A small self-supervised audio encoder (BEST-RQ), trained from scratch.
Training: muon at rate 0.0061, 3800 steps.
Rows from block 3, named by matrix and row number. Each number is 128 + 32 x the weight over its row's rms, rounded and kept within 0 to 255. All counts start at 0. Numbers have three digits each. After the name is the row's rms in percent of the matrix's.
# conv: width-5 conv, stride 2 (model.blocks.3.conv.weight, 128x128x5), inputs 64-95, a 5 kernel for each
conv.20 100:131120130121131056102101131106139136170090141099101115088102126070132154207158176134129087151101116156170130118120149105165156146147103099137127157067136107114117106152154114114110122132091145115104059112200137108172154124123075088124097098109088110130122147123163110121133098122121086091127129092091075084063113082165167158134160138133132163114095143169162144109135156186082155167126175113147112090047065120142136235183113121191106152109099065077102139144152185149128127145118132
conv.21 093:149198210195165104117113163106145105123136099121146180159181103101120102164134130131150116083102121121154120144107128084132120116131102163115132166176133113123125126107132109123121165192125139114152168122172163106121149114165074097102121115151166175111126112136138125123165161172131111127102086099106148161130138136130116163097114108147177151092159193189146163067120138148193138156195155181104100102108099130117098085116137146120130139154133135124094161176141127146083121113125132
conv.22 096:127092130134101105075096075138137095109117134183183169177150099111107140119075113127153125090161182179175129154150143122107092103083085093075130168128095088099111107099125133149184131133092124152115124112105162103130112121136081090117109103141127108129126122120166157144093161159154156115123122129122116114127119109111173162151164080115113119087094100158137131214194180166112191182168201157112140142188156105162152141124139066104101164120147147166135096094088110140105106110129117
conv.23 099:126149192157128070118091115188145126079127153193147162165129159171130117160133086135138136075104155172143090114091081063111092090110140121150185210177114084132149125182109094081133090108071116119099177126128120140150124154154120089082112115117111137114119072100052151150126131095134169140134089108136151157137147123178217171125091166207199157166090069101130121094099121154163133152157192148136130088151098085127123134128127191139123143101146120134112150131121154119115118134126192
conv.24 100:145170141136116064106094077122145127148113125121084121129144118090128127136130189107104137104114124110114130072098122100111091104136136089055070070100156139135138137140115116146100137147102116089136147180045133127104104096129100140150133168137093099120127121101132162190110075125115107116131164148139152151150085152163161150119124152107136075123092115131102120119081130139158066122152185179105102125134173104096142087143062129154131149121132131113073067086097127087108131101117105
conv.25 103:137161153122112076048043086157083092116171126073086118150147112135168159053191190131123104099125138115126118118109092079093079113123135207179182148139104092090125148164147108124117120116089105110071091088085119155135169150166108133154166179165182168140086149108121113117116108081137164104124157118123091107090083124150127146114095105108111113153079106133159196146124155173185086083167155147144136121098110197210142098131143166200093087117123141116118143138144180148130110113063081
conv.26 100:107121119118130186140117116140181133174188176121119150130165152096180144107141132157114154138138132171141128073134087035155151106131091096160095136085118100118114135107099086091125131127093104110131131113023127126123158052149191150157162156108113124138112108097182153137126143117125104091107125107127147159155143190117114146114127121139193180201117129173132116134112103112139108113151131160100102125099160168174143112131129131152156136133120126095069112131133123145130121130141122
conv.27 101:149138131112103117159190090128085240146206096102161129168120169126163166164118142079160112146142148141165109098096130100102114115099070084058089099070080065121137187149128136118140123134130116081124174092096165122113116120132147161137105132107170165147132103126075110179163147128164143146172163143116124109142120132082085183102155136124136111145104138142107123120135120080087153144152154141137175129170161106071117130129142141150118255088091100146120123138118104122145127120124176
conv.28 100:096085146131154049187061144157161200142168133153121101127163135083160059149115109138126110134129107119155165125137104089136118128108106235144154132118112107139120109143139130086140101158136186101112103131101121128168102146081107113076141117121107134146147158122150117105153079168089198123132183175148125172116126093106126113111076116098138114108112168107159088098126092104120157134135122105130094121105115123157145132069146081120150136134117165114090107140133151104118138119113123
conv.29 097:108103080043005098130112103098137098058120113119143166171136175156169107094087121089113066129128140136167121159122102106100102120123160167108144155153157169164156150186166135149155182117115111124157135166118149176116129130162150137122102061143144122132098112150187171184147116165158123138139159153132093119123121127101096137158163136143143161154152158183177170105156145127160073132135155162164143124070110148111113115098113133116082084120143151175163129146131151152139127081098140
conv.30 099:100102099135161107114077074117198154147159143155132113172153054124165099132175129125097116084067088083075154124118143139098097116118119094101087143172131162149111098134117132123119123109097079081141169161199154109103110103103128143133111100107122080074086056091044117102135133103148166115106122130101125113127136180173190144160115104165160163151120130093127101145159161192192060166089163116160134109107130137165142202158151143142181135119101150141108152140146123126116149159196189
conv.31 103:086112113120103039165146101187195171131172150115105138102166022112115162203130132107076068158191113101104091117086158163142146137108080106120070084104108113121128132128118148147125115168099131144099166184134189062093111074102103124109107115118091079094072149162180142142071118110108061106128113109109120170112075102184149124124115085082124088154087111128126149116151124096096129132101144167118139091088102167144108084163079103193145106135102104098057089133137115139131135113120148
conv.32 101:059050086091138123139107132190150117060105149077061066102170168128128131106175161166167119126074051097099126117122137122111111099125140116120073080160101112114111099105121123176163076088070113095139139173117087117110130154182158135175201168155115099101128117146113141152090122127110153160150129170147125146127134118134097122114124131123155183133141126160143121146148157186208132110182127097131165169128122175135153109093089130132156125135177199191161124105113146149131156156117137
conv.33 097:109115099082079118118132109152173166132123142100134112146095172126145128236133146108137155107139133092108133150143152140145150146153145070084123088066128147129175154151143140130138110107093074076131181153160138142105141115147159157137125139116112133109107146125143137099111156153088153118145137127117140108122111115105098111135094187189155181171106136117190081149118088101112074166049177118156134135143143164183135136121115141062141083127139122124125141113139064091103117125127138
conv.34 100:183179163181188096054128129091082129078137098122115137125090110098085158143141134129129177077085079083147091137139135123139132187219147116096100067110160146181164126155155156156140102115139107127188124165125147133106172119111158129129097105128103076103156089106102090160106193158172173118146157156154178127133114127158118129127109124079077071077167110202155180142149139098117159141146149125139152123101137147125112098131097095180181133160186178170127152150162112117122170183124144
conv.35 102:097128144129176118113151109113152132134144178118115102101111112133115126118104051061076162094120103097075088150124107149146152137126111085111074123106110129165143158089099127143180159146163175206137127165122129114121099117112105129199205180102069107113153108062081114088065102058092070106115144157168106096104117093146087090089115097083148151099173121145117165091112152113144122115142120118141144171158221123184169180152072123132102085138146162140153126124117126134134142134219212
conv.36 101:132117132131128099130127156106155092111143134149103131127151112145116092068089144173172178119125111123112112118066124091103124110112121173183121098089072096137131134185152124122149144139128122123172130117130169092061088098110107110136113117165121110119117169114110084094068119101136095118142147129137058092087097132152116129105087118119137132107116087161096120088096127125142132114165160159168139206117126090115113116154104057139145132094121130130130092082090109127089153160159144
conv.37 100:100131112093128087118126089102125127066113045105159104106121053128191130071177175121146128090135153139079125112105106106187170119104121090101105124148199129108108109136147100117127173200159151170102125143138170148110111116156151162160148135143158154170176107107102083125137142133172110140150150153153125150129094105152114122144189116083094091126180157164080095135151146101141095142084079134119101092104123139137124153179204138155097207148135148139140112099110076098158121136116150
conv.38 104:061081112102091130112197137168080132095121112119132158120173162168102137161149138153122173187184146139122112141099097140123145149157147147205163147074115129178163153108127133131164091125111133144099101114121104158130129128093119102111088106088090111159148132201165173128123115116093106106111109098127138072135096139145137144096136140118150145144122075125129157190167146137118141110142117128080120175115160102059081076131130112151149151129121078115043129121138130175138176122117133
conv.39 095:144160152131177096086115061181153087092072069082079095088086092084106116115210192208127104099133146149144189154150089140076110114123091109103126152164113120108116161144121098080111165097104122111089171163171191118126121106108114097107115112122090085093152116129145178143089129104115093146137140154144142085088105091168170172174146159129147182163121108127112131090120134131165161161123189103225208141100078157115095072101130137116136115149169132127087124128176136139210199151131168
conv.40 102:155167139112093166196172221076123147114107147136109126086091134145086158141213197143145125156198122158134117120089082111226192183159178127168087084140134107089086079128139095084100145125168122084161114133122119151145180119148114146123156201106150126096085217185156141121080119131080062082121103111119120130160187170161140117151199153059108089089128094111102117152137104112139100090112113150139076102119055140071085068079097127130096098129109104137150079155118079091196225156134132
conv.41 099:103092114122133153120104138116193141104135118118111144106078107144112178199113092149156118145114118091081144151132153149141129115089119099116146181194184183210180136120106116094084114117167149183110120175076129098105111105110128134143141144103092149136114129115097088116125147067114082118142131127129116096097097079199158133066047129122124148147125152152168190135132137160150105115099078148087097120122148038041116094122189158169119090127147091151142159178180135139142141157157104
conv.42 101:136162134138151066188105165145158129191162188159139161124160153161098145100108120137111138107143154126112159148142111143131145117090125219167172092074148146133123090155170158146095092077113125154118128123127130130125120082060119154132137153092142133097097153143155132126065102124112092151182166163192092153093073091142167194162177145153128144145157139139075127113130106132124186122170135148132157142127081095153139146150137105127166176171180131158094212241196207194128139154156155
conv.43 102:185153128142137076065063143114143178139131123122108155151142122157079126219155176147159193168181164218255115118130114074099136133146091104133120105061135146147143105126120117147134051105117180149116127099174132186137146105121207147130098101142167161134118109115165165203153198186136120172181157151107188174170239192097106105082067122112119158165158141142146124116127088096114099123119123095127113118125106127137134109126188146151113108134126145113127131093109121140140129123141103
conv.44 104:122140162124106158169150164053126209060055051082134126129141185063034100063157138127163095121138117101138141129095115111120125110100094129142126122113117073100146166080109110128167177220124118104127048120237081128125117137127104136110136140088085124118087122066099141116145123141136126121141106094083134114156166119106099108135129092073075135113055104128100139113172155156145089105127143139135104129146140108164087137050084139141115095112139112135118112135126122113130142149119163
conv.45 098:147154170165179109169189165145151150149073149101142139157088018083134138114097082079157197103119138156190105118120111123215204169113072114121085032082126125176138103133137117117117095080144130157126076104069070052112119110141149119094092076055106134118135142143146154159114196161150160145196159141113066112088119120131155141124127139090145195176120125159120120085131142142156127159139140113075095115128109120108146164190124098155176169191172144127122082097109110080097119160171134
conv.46 102:131120108132109090078105218158171105108151095151170132156185090157101113149163116098127122149148121122143128164076117132086117123110129068172116073085089089096118133113148134166157078083119053080145094143068101123135132139104126126112114163098122106124097115112090125158107152128144171105131109100100162170152206221132139126138154123124111103105162112133087107113118101118132047105132146153175125120124081178145139088119110075084107076160155131099099108097122128149095098082112151
conv.47 103:121125128155182079218124164166107065098140121099070157113140035077093143087219155164158111176089096133168126112135095140058044079107125113114106135138146157139137153143094094087127238163175132117195155121138116155152140093149070051076087100156131109118115155148164118138147161123165145083108107130144086124119107116116092062098094047066086120123123109115116100171152112120153117072074101145096117084094097090128124159166071133170130128117117144097132099104109096156097111141099116
conv.48 099:174178145142163126160120152114101119113144098158161158149162144181106065081106103102123155143141140128115122148092081110138133136150151145140139112117196171158123139108127103107157143145101118102158097128060132175135166108095091115118130130085082072074096102112108147160079099101090172153120126196214136143118162149159107115136186158134103095099153129119108078179175134123098135127128125127137130133153180122089101129172215159171189136103111114129146093104149164136121146138124108
conv.49 099:198150101117108207068166091115146079131216133098129130120085160141144094081201092117097134144154145154103151151183126144119120121143172099177077129086125113141110137139134135109109159127126146171124075131000087160186131130171105100118116097179148113105130075133113136166128163102180145132134113145091157129183136140113102065044122117114141131171083065107130187089023082104119120132074083102113110115089072076128113150162156101127073132124137119183135079087106162144124078103095158
conv.50 099:153146130098065126122116056093037093088090108105107113106143047072100090088123177190141127116094140133069128108123095096110122103160131173157133144130121157150103120164152153140142091118105140168129127081103110122151180145162143156132148158162189199217200084110109167156182117152159076136140180159164104162132115080163119137124152098144106087067084089113106099101131103070083145177119153120119124132147124153090088094102120169112168127161087140131171082096098146136098109143132115
conv.51 103:090094095092099087095085094046125141080192109109122151127139086150134093146185168107171114083084124131123117116093109131100095100111117139142128103182129146120143141121148150151158172150152090077061115125102140158134117134138140148118108124176207163154126133050066098094140083138079127143126108118129166184145123123142162139139138160170152121130121152091173145135098098154145163121159147172097133111153104125110106116124144107134077147111103136156143069047077131115136146116103111
conv.52 100:138153161151128175085197124151096120114145172209186158163156072040085094078110091116088120140113121121129120108158114110137152154130120116133115100112157139148130137168162189164171116120072089130155136171150164139159127091108039068122107140168109118161184089167119144122078140102128103125124125114125110111113098124132112168176231139151134114116113155122119107158166145106130110121104129122094103102127102148094119130154055097095111070153118109141111137138136093094137106104097089
conv.53 099:127113095091113126150096114094237178197094142116106098093087098148183134094133142077139134166149122101135110097084118182126120124141157071120156144158113121145194151159131121149176099065152086117117132130133153098119116139097122115097163194145128152171200185169172165172119143163155081154142114100108138168154184103174168172231175132135130160152193135140117172116100113122104120192129147090136151159180218119123110147154137176183192111124128155167192081139104091122088072100119155
conv.54 097:217179207195186139167160120174166157158156190160162146153128057101104077131105132109111140128112175182157165132132121141125102085143143114124102148131149131143110075147146144154172084122054097101088178178157093178144186164152096112118114133157098108117176144126097113148193173158158186174119118086109168190189157175143101116112130139154140148126158122148135118148127120087139172142136151108077111136182125166152186151106180200119125080081136146171151134126127106128191153158153180
conv.55 105:168158161152132159115134134114107206138121061084098104129126127161099147106159102124115083166183151144106124133102124096165165154122119157150098231161188153139106111119136155123136147122121095077159149143237141155160148141156147139112134127151108076059075164153116149093099124122136071101099083116111172118106139110167147129095139152137145173099161133132129151142167194174146175142134086114106121144149095165150146194176130101173116157131160130148103137119168163123135120142153202
conv.56 102:109126128128126177190145101106096075131134145081099119101093111079137058145160144139136107134096078077034138087178125123166118196208222163100153136179094151113136092138133105131145123166132148151090136138109115103173128205127129145119157159139138081125124166147066050073170119175158120151155154162146129148098176116067109076080082087120132087089055108130142165088128117119030105171114163187115094145161148156206159143140144163125149096080125185175161123161153220127111112151191174
conv.57 097:110094086099108123115163081154182227130136164111154125130142153126116095087180128133152107210148123125096083103097119115090129095118149043085080144139118144149109101169137148148167136117124107145047085091106144081083115111136141127153134178115130121146131141122112159143122120099120118179132099103118128081148110157090135144121068168140112088071130147108132094127132169108128176141161137203122102078109110110089095126153128105152173218111112093124133113156209134157115122131125161
conv.58 103:184137113099097189184179119109159153181137159160153122125104106135128126165130107163110072202177143134156114152155172171101136128128124136234133165127109087077092097153106094085109154185138137054134155119112169168188096145148145126102115112147179163117054147176143194221163149118152131094111106087122128107127129160059125139191184048056097125141102137131122161166192137123099118120094153102144126095134148112087147158146115079092130207195161145146139131081129110133177150095113122
conv.59 099:151147135145172140131161144149170186189162076093112175174169108131130129116156083137056129114134104095132126117097113145106095078076095179144184134100088096083104091186151123102081157133169098101127083101073147136145147134098149147164133123120111107132102105094063079073116125105142123131153140140130146136171192159069107111152103166138150161185135146180112150114094081069090162166152180162145112121126135081074126120108104146159165070158126167150175045121137147084144120106133110
conv.60 104:113095122112111168033150115191114126157165126166174125116095200122148056120151071138113108110094137141055128136182182133119133123128136107141106151203146137106137136127123130141129061123116121152060222116160148159118125158130146112128108154105109140119132095112101110139119124150106138129127120130116154143157112116115105123090108139192121064057169194121128063154067100087095141181172168199133084152126118056138133138151129131141150137076088101095126217175179171141102096124164141
conv.61 096:100101112151132124122131073087124095036108118146147138159144184140183152135140168146135105132112139156138114131127175183162147126123133133183116162208149147124106086193162164175138176196149161165097246126176121067111101102119144166153151153155115124134138106128070115121081076081119103180207190198181083142113128117140141107100105119113109138129118162104154145164097103115113084139076113157129098070079035090151138173104179144147109118124109103124142230188182175178201172183159152
conv.62 106:148147115096111080096181102194146118148219185136136114115116112092173148112087099055132075123099120133111119128094096098122100122164161095113114120131077085100099115087120119124148152111130099110128150158107144101101140092117133134125171223172128075063068097122124153121147126080137119171151123130116113155100111100130106108095123198159149089089141187119100147132113099102107162153117126142121154129213138164167143132163115150131105120135124146158156089130088104119123137145092090
conv.63 099:133143151164165134117125119124128164125111152103111091086135123106087072105075088115158182091126125147190100104088141131128127113145184142123144131152148124116091093149152137163163125111127142120176152168211111141120161149143141153137129111117121175153161108148171150155086140130096102120100104094114124121129123113169168162139128111099061090103108118109111123022037084104112090070093115100048081064100105138125106135095161152156097126145158156186141119155154163162131111076116096
conv.64 096:140162134113110135077108104121127113105035083185204219185151087092108149157142118113110141093079072050087124171163131127118104114090148087076089083146145134140139105166173147128145146134084070058140132177137205121106118154144177141111154141136121089116134131104093151177136123142134170128125129127133148106114095107107152182152117134129135120127134112133146166077060056089094133196152213114168176198217169161172170170102191183114151155128148175186192174138126116085144119072083047
conv.65 099:142136132112107199132111112057095100053128097121134144145147109131072147095074100084127114096105126142136138173115099074171149130136172079062080061117122145091108113083121099086071129076101114122126161190130126141109142111119181162145157144139132124088084162124124107134188193165157152129142134142134145169134116095136159178169136105101130142128109120148156146157189153177137122105124094093161137130100048136110157131079149147142139114114100073080091093074103113104220166137102100
conv.66 100:148134159167163118181244195126179242191212182086146097109095149102150129146130141127176075138130105122116143165131084117106113098103153104150122089084056110114188161145131108102151165157144153203103098114128069147091114112129144130138162170190164137131080120118100118108090154191123167109115102132113086109150099094138150129121127120100105126124121087131163126155156135137127108150128136165133126123132121108124136129106159121111137075139110122126127148121112103123127105102097132
conv.67 097:116097093136130187167142167173141123177136093192192179162174098124100156229086064128108155112093096121116128108119109152149123119149130101078110086125128143155161184107090106117090125151178136104179142133127138145146175166156143145127103081168161155192167134173149158159103109054134145156176149160120109081081081076117164133170193044088121120112124185196198183098125128180167146114135173178122136107140173194195183185148156099126162172107101100114097098096130164162124094126170154
conv.68 095:103105096107118081113060103109203175144111052152143151134122069153090160105145144141124088120145116140068146089113089138103116106143151144112161161142114107104108086097110138149164097098155172192193151169128166130146141071085147136145170183080116152176181146101110086122129134150117145115122165167164123088111093139200151105071087169149138124113147137169158143088146145153174110148108152108123137119097116169123090083075068102078104078188167140140124114164118106124132140157152169
conv.69 102:133107095102100098157099150100163176101090113104089116077121067141145103159139190138115093223181101092086133128107104106090118118139120093109175070189151144152167153132125110126115141169157129098122129115174156149122128106131115111085106083209156113116099174191120081128171101161103151122101138124122183178157153158186153140126133201200176177171215225131174122091106080110130099122126101112103127105112113115109118138133156180109094129169162146145123114148164150175065102093134150
conv.70 098:151181161170163138165095159122197176178142153149132140148198130155108132090169160127094125104160175183171104131103143152145143133153169127163137116105152167174179163112083106114107103129179190198107112110112097160125111102107158149145131096044083113186192125099120092095153160113137070156131159137153126114087104131162133115077101091094113098131130115113110120145165179174203160109126110117083102131123146147141118098122174075104127096126149169156148138091070103096076066115155131
conv.71 100:154127143121130133118110088154133101132150148134153140129117141102182141221124116161198200073098151171136140097127122105125087152122156159103119145134102147136131095109125137120127133135134148132133121164124090092162124156135100115080102092125147144111074131147115153115123139135159142156156145146154108153102136089182255187197120127125118081070093140106130127128132140140142119168114156113112159162166121171151109129112081148096193163156079132084136121165165206203091141161160147
conv.72 098:087118117151163174159165102134131111060143123088126065099062143208155135166090134180142158118122105091097092099116126136114127116093107157138150160154148145106115101061110153136135106086143126146129166140164121185157159163155205156162103134076084151159149150098092126078157178135136139148133181157143140115162092137082122085105137119117142157161139134117131124131100155133114141122137153213107118139130109067075106164153150084163111134177156116116126156096102105113113090112087134
conv.73 098:190160188206175142195093220135106109077127091151156160133128178177137105082052129165158131143110117115104184110177136118160111119101121122111177188144125165140151130152180165150105105104100098124158190126070124158127173174186128160156134135149126123145129149151194187144159134213159151139119167142152125134096103135090094110131095100126090100080135088105132135090105121130085128109128125107095117106111139170193183132106141127115107109196146142144159110131114136136137155166147144
conv.74 101:109089083096146172156103144101053121099159117215165143116128152130080117088130156133138055143140120118111104095109172166122095087083096153091141101112102106111132122130137129161138098112061090103175169106156103184156125102112148102120154158143124100100096088078130133111132051110059124143133116127138121099112091141106112146122147161129139129146143135112138142124167182150160128114136108142161132098111156105126146138173089108118101122127107093100112131166147150175130134143154176
conv.75 098:133120116140153144109117094193119091160128153154138147166157129134166130233070121112135156185155177161154166107105128096136117158115054157160142128128147171124121115068102115100082068138115177164120159093082158196148152149119143212183185151141120121128154139120086074124169142188131165117108124099115116114117093139157129104149174136173109108088094105081160072119122127107085155159160228175096125159190180100110154154135097108126115147189149115062053188192159141162112143158189155
conv.76 099:208176220211200097104093164211106122075183164116118151168092150143177138154146127132131109049053065096156170182136166125113111123153180103107088139082082073117133155103106113147119100100130132091139168125072108087103145134129145140139146158152181199183137097107115149146141130138150168127127129131141170127158129148156134175125157110108122130124101068096119110092124116103153156137106129147108098115137147139155155188139181121177089106111169155166119107118128072096125143152159137
conv.77 098:139109143149148141155204122224104172091123103119162137155123209142177124136178137184144125138121112115109117091129131126137143106118107152113117126086084110115141133123159122131136123093096095106099153145093108135107141170143179132188142098081052040054085189182151118117154152133143124194136157130120087105139159170124146097110068143192196198189110214123161146088121162134184169185184185142104123047096131153149144142163176113060141074108112129134126163117170156126173121089094144
conv.78 103:130128099092091140091150122148156176131139119112098087072126237114142171097114133130117117134153122116089102089126137141100129119127139106091131100141100108134130141113109112131126087104090075102030090102076101139161122113133167137146158173118121092081144050113143175197192125123125070101088094119118213144200137182129130132108177172103098071091145170106073112094148121109145161184191161150121114089107136157146132148179117122159160180133148111144154110102124147162132144125116099
conv.79 097:139135152160112038140055149113116086053123080177176171174166123111127155118148161156158165135081087139177133110138158146113121169161156120108138127110116109129142168136135127115115109145138118119113159143147102142167162116151117143156179216114078130175161148133134079056126108155141164126165165206228069106117099110121124149137110102110076089094064107123122100118140103099108179169167153149146124143159151091155126103088099187156085153157130110123096107130125107133109155101112129
conv.80 104:090113110145147137108113107119090078127121100081119104102103015112122130138103088092077068126133126149166124100142153118149141108107081038085128109103097088100127116156160106118133122141120128099107127108110097115156093046031111098112115124120099089129151109112083081081142120121083146109090113117139066085084121142134130122126080072099075083096141098137129127087096092115129115088102095062146133096098107055103109111155115123128211132159147135085083128155117101099134112073096104
conv.81 100:151170138109102183090194083193180177146125141150135097102082113074067064058173110147106182117147118138116118115122085121099126109144079135079073115185115100087109128120138117101102146173145154136088071063119081170148150166162141116097100136065102095105143141157121190195103133149085150082077085086110161164179114181118169133178184134109108137110098109106129096141145139099102145160100114113177149149148153138125120108077097137115189136147138169142106098109132162133100114108095091
conv.82 098:133147155153121147133138079085195125241173185109115118128108090144078148110063089196090173108136156154178160117126086168133140095097137118114097066126127109099108125110127146151119108087158124107142160172127199098106099107130122099127105103108121155196150192159113125147142161101167136125122142113086115119149120125104117108174188171172143148128124089137115143150160180147180061113121123077161145154188167071124141156111181121100159173128149158168165110117106125102151152186160165
conv.83 103:162151157138172130116152143081119118123106137166139127105105167215146139115105055140165220120109123131133131126147154162109105104106097137177124157089085097124152123128107126178207155161153219146125066121166159136122115160143138129126126075196138149120133120149141127123116118139108150160170177140145112076102127078115109102070087163167178185131149144133142119140125106094119172119150146111075080156113119127119132158144138113112136098130151112114135138133137143158138114068075170
conv.84 104:124107066075088137156176110101129134127145196169182158168154104106102089094097121145200231088113123114095160143096114126154166165151137096095076105087124145134120102110117110132146048077117127160080155165107079140143112114079115130105089057188141129131171221124104112061149137079083088104118122144139103101098098097174175123096089160162150154147113126124093101086123134115097134118093132113131147152170173096056085115133106182155145121092087091104101076109102099104127090118170150
conv.85 095:071086096087060055100118173107052074140157186093081062070059165139110133084179209233208222100148189172144154179164157190095116095153179129176135146104077083087099086168145130112182147133172148164169175114131092154112148161129144135146128115171214191146111160155211173127095143169174150143129121126088131134148128125133144148144141116106082114108141147167157189057069075065083116185122120117145116133133084130120080106100144070116123143182159135155155135110158143114152149097090111
conv.86 098:108124105101108086082066083117102078148131128115104095074044133142136100118051099146128150155120107120141137151162147143131148147171193149099125103074148164206195204141150104098114118131129147118107107122080146100098155155209102097120120131133157121157160131100121086118139131083132148106072062078101121109147141124193160189165177156110113066093121117074111116088122105129127176110152115124134113124110099129112112111125128103179137184073066100138121146150173140112075143101114122
conv.87 100:113071097112119128165106113142169115155093126126126151129132137124143146170127117096085124176164171149151128116107099095132123105090101139158140107119104134134128134119145134092071086096076107116051152109051116110114128102085116145135126097099073106127161153125116114105124085096108158099117118147138145197122144131125086123105190083140121115177094103118115136144124116121125122103107123152130132104136109111131098096122163133120149174156155099106074116105107074057095123104074105
conv.88 101:223141130125111042097193078133079128081098134106145122162145132110222073239197191120122115148120114103126117102130089102148134145163156125179134169108145172131175130175115123093109105116126151095128145102153074134215160231149115096129121127146130137151136113170096131106111082144077097183135161145146149149112145116156183118138129117128147167120116163124232153175140120131129172247161209129113146127107130139140121166076110127078101118108117131121119169161108107129161113089118122
conv.89 102:159161129118128141123133159089132140117096106135127108100091119098096073172144185137142101173153125107100159130192167103117104119116106189156255127122120134118157163106152144132145081118117126166110136109188084110135121103100159140138133137101132138161221086072159143182158087094080130132160156137151101093092158121100092120159173116115100123090141181126078054177238142102092128104137080103082121111122146136117092136110085127184147158128103109097090070162129135133159184112130139
conv.90 100:056093111129135082112128112053076095040120089203221186159187116123165124122155109140129072094145143128097131098140075041098098095105117087071123079121125150142145164116086092114095117116101086085169188190155174115143140155170160138150177188098080094138174178169133099118134142080130154133136150158147141120169134138211165167125126130168138117131110103108079137135181113124095105108156134250136130112111113139122121118123213159162099111160144142151152144169130107103103106141132115
conv.91 104:133123116120118108128141108112162084048104059107103088097111155104104141117163148111138119214190168173148153138105129153148152132113085156172126162141117149130115152114124180176181129115164134110179135179133105110103087068084102118117126134103094064099082162157141133139129137059120040102104124134085157165155187165095161112159123141152158108113118170173109165093136116072111127137137169151075088077120140126109091117155072197162176130189124102068074117091108113145143153153150139
conv.92 097:100127106112102105142080143065162196169142186158111131108115143164146179170122131145136124145124098083111120130164149162128123133111096160092108090140187159140173168152161132139150203126144093133169064154145133168143165117140117127132111071111138134151130097121141123103097169119175142089126137136170129156136165143176141149178140178145153135138150117172151155099128141126139147131138142160163171179168150195167139120086112168142143180086107110072112124137135174152161151130113152
conv.93 100:107127119135132137156102116107192151158093149171127129111104184154142128129114109092098163127111093116110101106147144180088089135135130105094176157115145126114131101168158125122102112075112079041152140144142134081159147161115152159156183192168187152138157088090131158188167146161151120121130106110105128175113156113104089079124115117107112071097127154135120106134114102111113177111137153092138165154172199219196147127096108137131094173150147133094080101100078097078133117101076091
conv.94 099:109095133123122123110157129147159079090097092114199179219197203104209137034062115146113084091127101117132148109131158187120119129101105131169081108109071075107086102114134140138147101140144128173175177189129173106144122099139193155136106130114100110146114132142091129109135140148127100145098143123115119108122073091092141125119144150157153100124159200152078105120131123074070083118113096117132153109154179080149096111169111131147184133144120140120123141171174182122084116183140147
conv.95 105:150134107135134063107071076123155162175150093114086102096097185132202150129167140146117124183156136131141193109162134153062073104108099096094119112099085110091133128113101116121107149139148105126116149131123121114109116112118184170175164140154135101088083119099083091064127094119137118149115134142127135150112107063091164118197218163148126136151066129075106101104154126123123110104111081098119080107103109147177104139140086166101156118152110099077091077108082113080115108094074093
conv.96 097:151161151129143171116104110091129095087088063111135140120156152164199129173095164154152165161106080108116150118168153139124136134131112189128169117126089120165146168101150139157169159116095092133099202172129166140160161132139153200146154150100080089101088166164139121143091092128102064073131133117155140173130105144091101128125121125137129149147132161138162117167178181173150132090148133086095115141189171201120154123159048139144098136158124133148112108168146150169159161089136135
conv.97 099:098120115117158173201112158109136091147169130121099130118110046088121092120088155102131167148101103146108109131097088121072072106115115143119117063113150144144127129147146174178212098109101111133087160092062109096103088116139237193188157142112134147206201139105122147134152118123115089195164170162199128119079051080077127102150136120158149117125101122105159123135141150165151148155130179110086103115096112136178117109106147120133150128111156166186154127120116123098147130113146139
conv.98 098:155155168141135149198140181184133111101117170162196190179166158076093051047059078109089107116123111100098162165154140198087095087066061094084113097210175159152128127107114162151128104107066057082173184119153107123140127130137160146125129110172161110116094191162105126099126106128111127173146141107095112094076123119170171152140156108112101082106105110155110078104118137161116097158107164171139142128092097194207119125149136115096150102104094086108091152159154169131095138139152171
conv.99 100:070098096105122164144084123118118145109198139100088114144139129116104166146084128111164153101103133131162099080127150097097123142131154148121138155090100129096125134115104105095125129116122105089089093111149165088087117091098082112106110105112051069091081099083120169167115142145139182130164137160136117095100122139085084165179255095078090125140092102130101081077110106123118166148133141161147175097100100100111081104106109066142101158143138155141169127125155148139178167137110100
conv.100 107:113093090139149143042109057101150106125121074079126104119140225162103096110138072139119068115121117109088133157150152113159158123138103188207089098109151120120125126101097107114124085136112059051144125172080111147147158132115107090126166128121139143118154147090058133124086082121132122137100125142122161141158188133092128140102056126100078085088120143122128142125111123097116110128084076113205130169153145172165138161157089119086126079123147133130102085111125140082137127133131134
conv.101 096:124121089119129148144092101137149107059087104093103079101120134157133120182161119095123074124140131170171194133156104135127092119098123086060103074152104131131141130137111091105121093079110129176134128151053157179159132164142094117073105090205155175185169161143071084173151128161099148140156117122121089085088067070140137142109069181141186139158134123090083063171116117134140166157165164171189194115159129160145145160148110150133143151117086092099126136144148165154140087083147126
conv.102 104:169094109101108082062136208098094098101072047133136146149116210135089100090081074154147095083108119108090078098166130144114114149144161164122095125136108097090119079137101113110124115160176185133107121112118079153101124126098132127134126136144126119103102098126169119075092110127080127110105125114139139058121189171196177137131121182151170175134100075114167137148121127151118131138135108138107100103081085079121135127104103173162173135146141147117142162118118122089142106140160168
conv.103 098:161167190139119174129146103146077069130113138109125094111129203171194128180100107141078125183169184118121067071062093054159130093105093132136197187145086102080104092135128127108104160139077128065104146119136177155144118153101101108132158127231152153124131126168106145124127089112088102177149127109087131111135092104140205163158105151173136154187130110101096103125154130120156068107130113074098123115126112088104100093101096138114150116125117147121114150138131097142161175157157141
conv.104 105:119121090080088178148135140179129188151073108112122104102119144156174157245149157135146119141133099134131146112115115132097089101087129097115102131134086080067092067156136111113115095140143157184128062088119094129128093081110149127128149163190144107096084152165122137120200167164137198155175139136109191122119147116136166143144084103093117114131114098097123108111099096085107138100136172170089115108127105128114082074136133203181147075111089052049083158174127135131083090072110131
conv.105 098:114133153138124134112105095146109098106111114095104095131125115129183177225056138124105091105106161122092162168167207163191206144096094096118143157113108128139136119159152146146172121170162197201104125134117190117121108111105165106101125151146137127114084084085115110104160122181119107146135148137154123141146107160142104140104102123143105166185131179123183169097102138146155085102068144140142132194138147113173121100146110126162155169130122094127126102099132112133181157095077110